Weights of a small encoder-decoder image transcriber.
Model: 12.8M parameters, encoder depths [3, 3, 3, 3], encoder widths [128, 256, 512, 1024], decoder activation gelu_tanh.
Data: trained on seven-segment displays showing three digits, 97500 training examples, 17.9 epochs.
Rows from block 6 of the image encoder of a small encoder-decoder image transcriber, named by matrix and row number. Rows with one number belong to one channel. Each number is 128 + 24 x the weight over its row's rms, rounded and kept within 0 to 255. All counts start at 0. Numbers have three digits each. After the name is the row's rms in percent of the matrix's.
After each channel's rows are labels from the 100 images, of 14976, where the channel reaches its highest value: "patch colour" is the nearest of a few named colours to the mean colour under the peak. Only what is clearly more common there than usual is listed. The data: seven-segment displays showing three digits. In brackets: how many of the 100.
# convs1: grouped (8 groups) 3x3 conv, stride 2 (encoder.blocks.6.convs.1.weight, 256x32x3x3, each kernel summed), inputs within the group 0-31
# convs2: expand pointwise conv (encoder.blocks.6.convs.2.weight, 512x256x1x1, transposed), outputs 0-85

convs1.153 112:106132164155127112074081137128085155136151125100139127105149150075125132142122147095123149124131
convs2.153 092:130147089090118117106134138137106137109094182146122163149126147142116131087079146119074158138147135141118143082128116165152124140141124104144067133152098140112125127125090114111100148075136159146143200118123112122155170134129166135164097128136146156140139134
patch colour: green (27)

convs1.194 129:106064068134087125096115147130121142120132129119084168122127122125117112098127156137129118125152
convs2.194 123:131091133138115148144140113141100153132148121142163142124121186130123145122087087111110133118121091104147114132164126141100128053122107133134116106109086138151106096109112127090120149130111127165158104135131105142123147137121125139109125151137173115100129123
patch colour: brown (60); black (30)

convs1.253 102:104135104131118115093084105121132076127086120097119107097103069131133099140124116121133100129122
convs2.253 081:129113113091175156132134133064125125138198107163118100147152089139112104104100120103154103145138135122159132126123125109130104092121137131135129128148092112160113143139129135129125170146103155112116056173147150115130117086092106137084145104113144151131147113
patch colour: green (33)

convs1.193 099:089090089166114118113101138132083157087109150140114160162106119107137110115102116148139115129121
convs2.193 095:145175084185098152099128127166130152116152123111144075097174131097137099117125066091145138102136087143106135154153132113114108086154122118114097125129125175111142130120129091052113149141144111177127137137115114116118165166085097133120123133103141137099139128
patch colour: grey (62)

convs1.126 109:078084056136095120144136109159142128141121140120148119127153147135124135120073133134113147129121
convs2.126 104:110126121150055107139138109121128172127095152149141139123109127122138125125101156166130137112139078139185126167171136159117135094113115152104140094093110106127119098115134133148111158133124118179175111114147138137109141147152153133128139135144135125100138129
patch colour: black (53)

convs1.94 092:126124089123122117111142175104099144171134130125112089131123135167180125102103145120149152160151
convs2.94 119:138108126147128153131124108136120145155180135136126130144156149114150115115108094123100129093135131117146144142120140120113118080130093157117106146125103159147110144130108094105116097139137086131124136170104116164111107145077102121109150130110124136103110139
patch colour: black (29)

convs1.114 062:148156176076157133156132145070115112129152135086152132129135130102113148099144147111123132131147
convs2.114 122:112085160097155107126125152118139107124150149126045143139140150161125132157150162107110142131128149124126129098101142114138167132115181123134125215157128114117160115183119138092193109114117136102085139113105140129119115112118113143153103133131143136134163146
patch colour: green (25)

convs1.48 063:123099126129103098098139057090118121140123108159144130143108079097145132152102125155132120129117
convs2.48 111:149143127136093120115114114131121151113127189122119167137143163149135124082080116105110126151140090154137112082106103151156122113120122126113118111167047133155094123137142136141118128113132089103121182138148115138157157160133106149148117127160159140135109146
patch colour: black (32)

convs1.106 140:081095068120076107143128126134123119126091123106115097112117143132137127125077139130125123133090
convs2.106 115:121059126094172142167123078078105155122145107144160107106134141130068123094129132146152114141109165112174124157130119108104113109115133124129148083116146124118114140115125165119113124100101140143171091162171133122120127150099131105133148122115140137112099093
patch colour: brown (61)

convs1.235 114:084128105165123121117081107116126087102098119112104125085107108107116115120117093122125091122096
convs2.235 095:148115132126121167098147150107150144128134148142110131134125162147095111125095097155118124135129125136183137143152109153152108077098103123103122113140061096191084131126132117111129126147088123122103129159176138127165138145093106129109118116107104156140105103
patch colour: green (28)

convs1.181 083:113109164101168157129083160105144094147117129116147130140163143126134147120109146157117086157094
convs2.181 092:140115127155082114149124128185156133101118114137112122120161126138144132163146140126142116136094065146137127138122166158165114101140160107076125141124165127112148119132122136106108157128153079123156133151108131114151147150153178105145137149133155171141166114
patch colour: brown (64)

convs1.243 098:130163116115122131109084090111129141086136096124139124136138120103145105138168081070106140125114
convs2.243 109:099110110091126121172129114092117107138117116109167112072100123121101111163143130165165129121137129093186131179175174130111115150102146133137170100082136086138124153105124148179116128151122178120144075098134114148119120194121163118104174140131138131142130096
patch colour: grey (61)

convs1.192 110:148068108150093112139159097118150150133109135123126171149134123148154144173113144135090137125101
convs2.192 121:125107144103138150122131124118114142138124191138103166158130175145125133101100140136077175123143118101131144103116138173120125115123108122122064097140080143124107119152123118161132136099111115153137164148153110139135130167119133133147103107136154144140117117
patch colour: green (26)

convs1.159 109:127116152091144115132112114118091071138134112118137100086142108108096175135118088106138146117101
convs2.159 087:157098119098143119125128138106146119106132113120123164145125136156131119129105127125140107161124132161125143105131107120148179132112136110164121136184091111100117088162161132145150154125132117119082102142088098083111143185161101152126114137158140091145153120
patch colour: green (25)

convs1.56 089:105146150127138113155138149136143096088167131111101076133137143118098087119103095101108136097152
convs2.56 103:144134117167089127147154120182110147112127158159096096107120120119130133191164137120128107153100126109140115143112172142160113127109151100039146141114187127159160124108113113104132117140144097106161106129135113109152127148142179107167148110101125183158157136
patch colour: green (27)

convs1.227 059:159130132116157145139113119087117171085127127095135121146090119100119150137109076132088143104112
convs2.227 087:109099153129125097121137106166130117089173121122102139121114098113134147135164134102150166149135163119116119127130148124173111193116165108130146120103149134148154159120131085144149122063124115143113118110146132132139119108114121119118145121116161143133109144
patch colour: grey (65)

convs1.80 101:118154096079146114106123136102147133097126130126101119132119167106139109108157180120187131139140
convs2.80 086:108095102088118131147110146103146132105141157122146115078133152113137111139095088102198126144100133139127146118177129141116142153156119114142144116138127091156089158085157146112103143144113115112143140156120153088134159138123125142095137089158129090129140146
patch colour: grey (61)

convs1.236 099:093152164120123111110118168148148104149155081143124126109147108098156085127143136080127113132107
convs2.236 103:126070102113159122116124169114130140121155120108112119191122114132126143121104113084158137141125145096087123128050133126169165149074126103154142144156114140112095121142161150124138108111134106116072115146110108132114094117114097143145127121122169090126149146
patch colour: grey (62)

convs1.247 087:119145158134087111122120162174147115162138086129160132124159106114154112145153154078130125137108
convs2.247 094:127078127123149140106114125124139109115159117123108127169127130154110140134116131085156111158138132085142115122038103102165198134104140092127151178144070149148082145127154141120148125133157140108069120128110112130114113143122085143133139137157174112140122144
patch colour: grey (65)

convs1.254 149:076133145123115116089122139136143079141135093138144100088126109118136069123123129102121095130102
convs2.254 069:128170112132073134094115124115105121135154152127114130139104094127146117110132134154118134113139153115129155133112094109117146151135088159104160148148090148132108116141146155099183140146139099121097167153098171140112134153137109107125149130109131083102099120
patch colour: grey (61)

convs1.82 087:145119084117125088100154136116088126156139137122125100182120124159125108139085113109108140165149
convs2.82 106:142125154135141140154113077153100144177143128129139143147146180122131130155119129116070172095149114122117123108125140136081126093136115166111107138102104113109128148142115095139155097114164110160159144143092095166112112180157135133156102155092113137097094162
patch colour: brown (64)

convs1.246 109:115154106141142097106117085092161136082101117147113123133108100125132101133146067107100135140124
convs2.246 092:103122096119126114151126112143108113125092134095167149078108099125108104118165132175168162108174117137147123157185149145091099142133138170152136087121138118127120140102120148135126141158123176157187095133128152162102143173148144151121150171114118093081123089
patch colour: grey (61)

convs1.180 126:113142076114121127161081106094149135115163122154114133131111105113100111152181108124140105115107
convs2.180 093:129117140127113144114115069130115171208146097130109126141152140124134140122171121125103171066165105122153131131100117118081134095135118193118118115103123125136140171133117076116138105146123140144150144133126128204128078153134132132174121145081104131081096131
patch colour: brown (64)

convs1.178 114:092091111147143112129101134110104128138099154093118122130116081130059104113138107130135105110102
convs2.178 115:133155121120160141114103140094134131129138159140121110137192157105118121081097093107150087120084147118130133135108084126122152110131096107172155123159123106132108099123152153113123138150113137120108130152157140132127152142111064141098096132139124113137126105
patch colour: blue (25)

convs1.230 128:115127082174125116104112071085129105091081121119112110104108101133109115131123110146127122137132
convs2.230 098:128105116144092158117125130092137144141155135132107085099123156101106104114113123124135115126129105130153136149171127135134125091123105128095139122126122073168138113135140114092109117171112109135149089188159142136115140122109087145106145113108134115122125102
patch colour: black (37)

convs1.9 121:118117119144083116117099111107120116132108139112126120128144079100119116131097088054100131149117
convs2.9 102:118113098096138127147150152106119110117114167129129140069075130112102113127117133197118130118153165105153139144178174139100090149133143129123133120088094114129121140112117116186111137131110172122124090121100140124111123168120157127133161136130141132115138126
patch colour: grey (74)

convs1.166 067:143135081132076129107161099138151105131118115137122075128122101117146109120121102075114150155128
convs2.166 105:101138176088124113164152122146135088133126135101101137124137156135121081135140176120160162118119119128110115109156191139143118127139164126142134135112125101112158113117098127143162150101093140119172139109095122139130168131176149128145115138138119100142129115
patch colour: grey (65)

convs1.165 108:083094128071141139125110145105143117115092120091138105107145148120094103137131143136108092147093
convs2.165 071:107081130070148104171139123119127085118146150133128183118098087103112136169130155134160113156124090188151126122144161115138116147110145141136109138104132109148161087137136126139143173116136095102132137130110135103146144136156120110125164111164186137114122127
patch colour: brown (67)

convs1.229 083:148152112071092113115159116129102138117106123119124120129124129136105100142172119137126122055107
convs2.229 084:132112141126080116142129083152157121137117101133112134103142122147104113179119175150131146138114086109162127123127120121148173124087143097169148089119088107109115123124163130108166164133138129124150137108106123147153103116160137147107118169116107083174149109
patch colour: grey (63)

convs1.222 116:109093117120094116121177100139170097140151106134064132141149130141106157118116101109105120126122
convs2.222 095:127076149075124167123109104112105141126123125119153135119133147132069124096099148163108118142112151132167136151162132133111127180114085124177131102128112114136082119124137133158147136065116163146157115190171120106147122139175113138120132116087142106144071105
patch colour: blue (25)

convs1.204 076:110073104130079138133116114143108124120100100113101142091098112103123124132141105117067126145135
convs2.204 077:112093134089145125163126137115106114122146167172103176125142121121103133065080158122110124154128165090123121099134130134143141129149144123169130124153107081167128135144113105162116146059101132126114183128148135121148119106093126133143122117111133119120123130
patch colour: green (31)

convs1.185 076:130126091110086126126155110127143090116113115118153061121115086126127122101145107075122136139121
convs2.185 097:083117146089117143171151142124142089111133152134129142127144134114130099089102176091156157122088107147118115106152144134131123141167153090154123149125131092124148103104099098134161123082119115107142152110098131139134171151172131132142120103119131149129120119
patch colour: grey (70)